Weights of a small contrastive audio-text model: text encoder width 128.
Rows from block 7 of the audio encoder of a small contrastive audio-text model, named by matrix and row number. Rows with one number belong to one neuron. Each number is 128 + 24 x the weight over its row's rms, rounded and kept within 0 to 255. All counts start at 0. Numbers have three digits each. After the name is the row's rms in percent of the matrix's.
After each neuron's rows are labels from the 100 clips, of 14848, where the neuron reaches its highest value: "strongest on" is what is common among them. Only what is clearly more common there than usual is listed. The data: babble in 24 made-up languages, each with its own sounds, syllables and stress or tones, from a formant synthesiser. In brackets: how many of the 100.
# fc1: MLP up (encoder.blocks.7.mlp.fc1.weight, 640x160), inputs 54-107
# fc2: MLP down (encoder.blocks.7.mlp.fc2.weight, 160x640, transposed), outputs 54-107

fc1.427 109:125090161133157121090116134163122131113143112018104126134129138138129176107123147137134129124130087144144105137111139139132119143112157137153110127098123137121136
fc2.427 115:116080091107121139128143146124129143163133141109135141115125147111142113108119123114095105116150141126075109133167182137128139116108132117076149108096156107109132
strongest on: /ç/ (64); /y/ (39); /ɔɪ/ (37)

fc1.613 099:123126129138133143108144107151127087126134118110120131104125123142125216115131072103141105116152124128081114096157145149135112181135133092132140146122138136090144
fc2.613 096:143157128138100104117117145105158141184115112117130106066153108098108115115129094092127107132117109137109087131102108142098095117118117119125120161153120115084114
strongest on: /ç/ (74); quiet level (61); /ɔɪ/ (40)

fc1.108 107:094137145113127102122133157119107145148116182129143119170112144163156099131115159157109154105132098114128142126131130100148150191119150137126119117142166123125152
fc2.108 105:116127138140134138139142161123120132113072134160097120115144170156133103118108160157146177146115101078107166153150154149173126108105158124104102093103144122114143
strongest on: quiet level (73); /ts/ (60); /s/ (39)

fc1.233 081:152145158143148142093129095131115103151143108117125113089131112127134192095100172090118146146122115075085146091112117118106120163139142062180077143144104116164145
fc2.233 096:115152112146144157077118131125154138170098122153126123058163099138132113097136140128171114133132115098067136140119124126140117114129132115127099146152132119117116
strongest on: /ç/ (55); /ɔɪ/ (31)

fc1.425 101:118121147128133138123159141127129135161129143116141117146142126169131120129134101116102088114176146123091142089160148131144127255158116120118165112136170155166130
fc2.425 090:109162119118113112148088175084147103128097139113089112110110121147115156114119129136139117151121084117112111172132106158145139147100103122104108095130134111072135
strongest on: mains hum (96)

fc1.254 101:144130141123104107149146123124106126146105129138157119148092134159138102119118119111134134143142123134143135114145118112166108255134131116129111115138134126126146
fc2.254 099:118143112142133127082097137105145092143074118126118117090141143140120150111115158138133125160113091106099137178150111160159139112098091111103105149110114113087133
strongest on: mains hum (88); clipping (35)

fc1.386 094:135123155114144118145129121112134133155120184131136098136101106152157146136133127105132100103157118139107140128155138122144118193174119101136146101131154157132142
fc2.386 091:111154118161124144109099163114138123105109159156096122150122133137142150122125100128141144148123124120134141172083107141172152110086089128118106129097138137099135
strongest on: mains hum (93)

fc1.281 086:122157094134126181160143133117159131121151119106133160128136112116116115107117121162117136087120172114146110110134174098144113081131125190129139124071106106079093
fc2.281 092:103110147105092105059113118132108123175100137112164109121100133130130113128142097108115101157132129157088092116149129130125145123132141135159168111146119143137143
strongest on: quiet level (59); voice: child-like voice (51); thin (high-pass) (44)

fc1.242 125:145130147131123111137135155112126134129112122125152115149123142146102089132089160119132114094099125113152137123166135130165163255124131157136110113093099116106098
fc2.242 126:125110096140113121104129136101131100168099141119112157102128133170152119108111148170114148121130107113099159180158157140183175136082110111099105152069122115116136
strongest on: mains hum (73); /ts/ (56); /s/ (43)

fc1.364 101:116117114144117124099124125140128091146171138130120133137110135145104196126145109134131110147148142144113115127142112139105109118127133135118156138109120129111113
fc2.364 088:170138122142116117156143100164133163158134090093131115088155049129116126105137130093120128105107138161116107112129105106132095154145140103163102157136123110142113
strongest on: mains hum (68)

fc1.444 102:132096145151140120126111133136128131170104139112145128133130114164162111128091125125127117142139116136110153108161135099166145211118131119103111118132160137133122
fc2.444 107:099129097170154153121127126142135119152084144167113118089137129142162116103152147144155128147153131086086168148121155145195154107098113092121088119097138112095111
strongest on: quiet level (84); /ts/ (56); mains hum (49); /s/ (38)

fc1.179 083:119105159137150185093121119120082115121111103100145114110157142153127170123117124100149147125134113152099123124140121151127132132139145080150108126155183139112135
fc2.179 088:131152127152100110098109141101159134198130104111125114070134120120136107097121111111158143129101110119110097145138118146144110108109131101129106171135132109106121
strongest on: /ç/ (55)

fc1.167 115:096094129112134177090149123182124112099122086052107105131134128113151175112158132095100131116121153147110089129094121128104126132106183092128157059131119121145140
fc2.167 091:117148113156116145098091133115141141183091111147102145077126136157145113082137149136181128135135102104082144172104128140161140117101140110136091129102156123128129
strongest on: /x/ (89); thin (high-pass) (41)

fc1.506 107:115122154133122122155115147145122122119119111118176128151092143121141119071180068099145126128133133118114147106110100105124078157113127117146141069173157132136129
fc2.506 093:112118091121116144101117101137149107179106146127120160144099149161148121094149155170140142126171116101103156167164138122158173107131102107115105137114142126103108
strongest on: quiet level (70); /ç/ (53)

fc1.514 111:151114118119151142133108137110144086131154103117096131100124131112112179086134159089141121149102053073106129129115105169108140142097101095128086156134123109129136
fc2.514 096:130098138161139126129124131140103195144091116157117099138130162165111094119114132145135126118113139116135139136144163116136124116137134151100124115097169154109131
strongest on: mains hum (30); clipping (27)

fc1.72 072:104140171109138159110120118094120124097138130097123105124131101151146191123101136119105154132163091121107141096166122128152162188124108090119097130149105162168120
fc2.72 111:122152129142132144077110153115146128188095113144119126059146121143133099091120123113172112147122121120071131134123137130140121116116120123122106125142125122116115
strongest on: /ç/ (48)

fc1.8 130:078097133095074172120129154180126135123145121022129147117131131141125151094174129132073132123126143153129133134113120116127139135125175134116162066126159115127163
fc2.8 128:114137107163120130102125137137159126217076128152116166099113111159152128080170128134160132127147137124086164147102130124167163120099119107117097097134139117127120
strongest on: /x/ (67); thin (high-pass) (46)

fc1.396 134:182167154150166103124121132119125151150093111157089131140107140141131155133113108153134127141131139122116126140134142123112138145125099119137115132090121157143139
fc2.396 146:135177129139155117162159133108141125105115128153111136116154089133131149133141137112135090123131142147138131142068105129117105145119125125171123121148131137151119
strongest on: mains hum (65); /ts/ (39)

fc1.368 108:145168170126134122107118100135121127159176112118147139087134122148143185124127062077122089122151147140086135062138145128107113148143135077143143122170130141134132
fc2.368 086:129181104170131117123109103128144107149114119153101114119139133090133158133130082113146126155133131119119100182123134138114112079080097091114102144113121133096128
strongest on: quiet level (60); mains hum (45)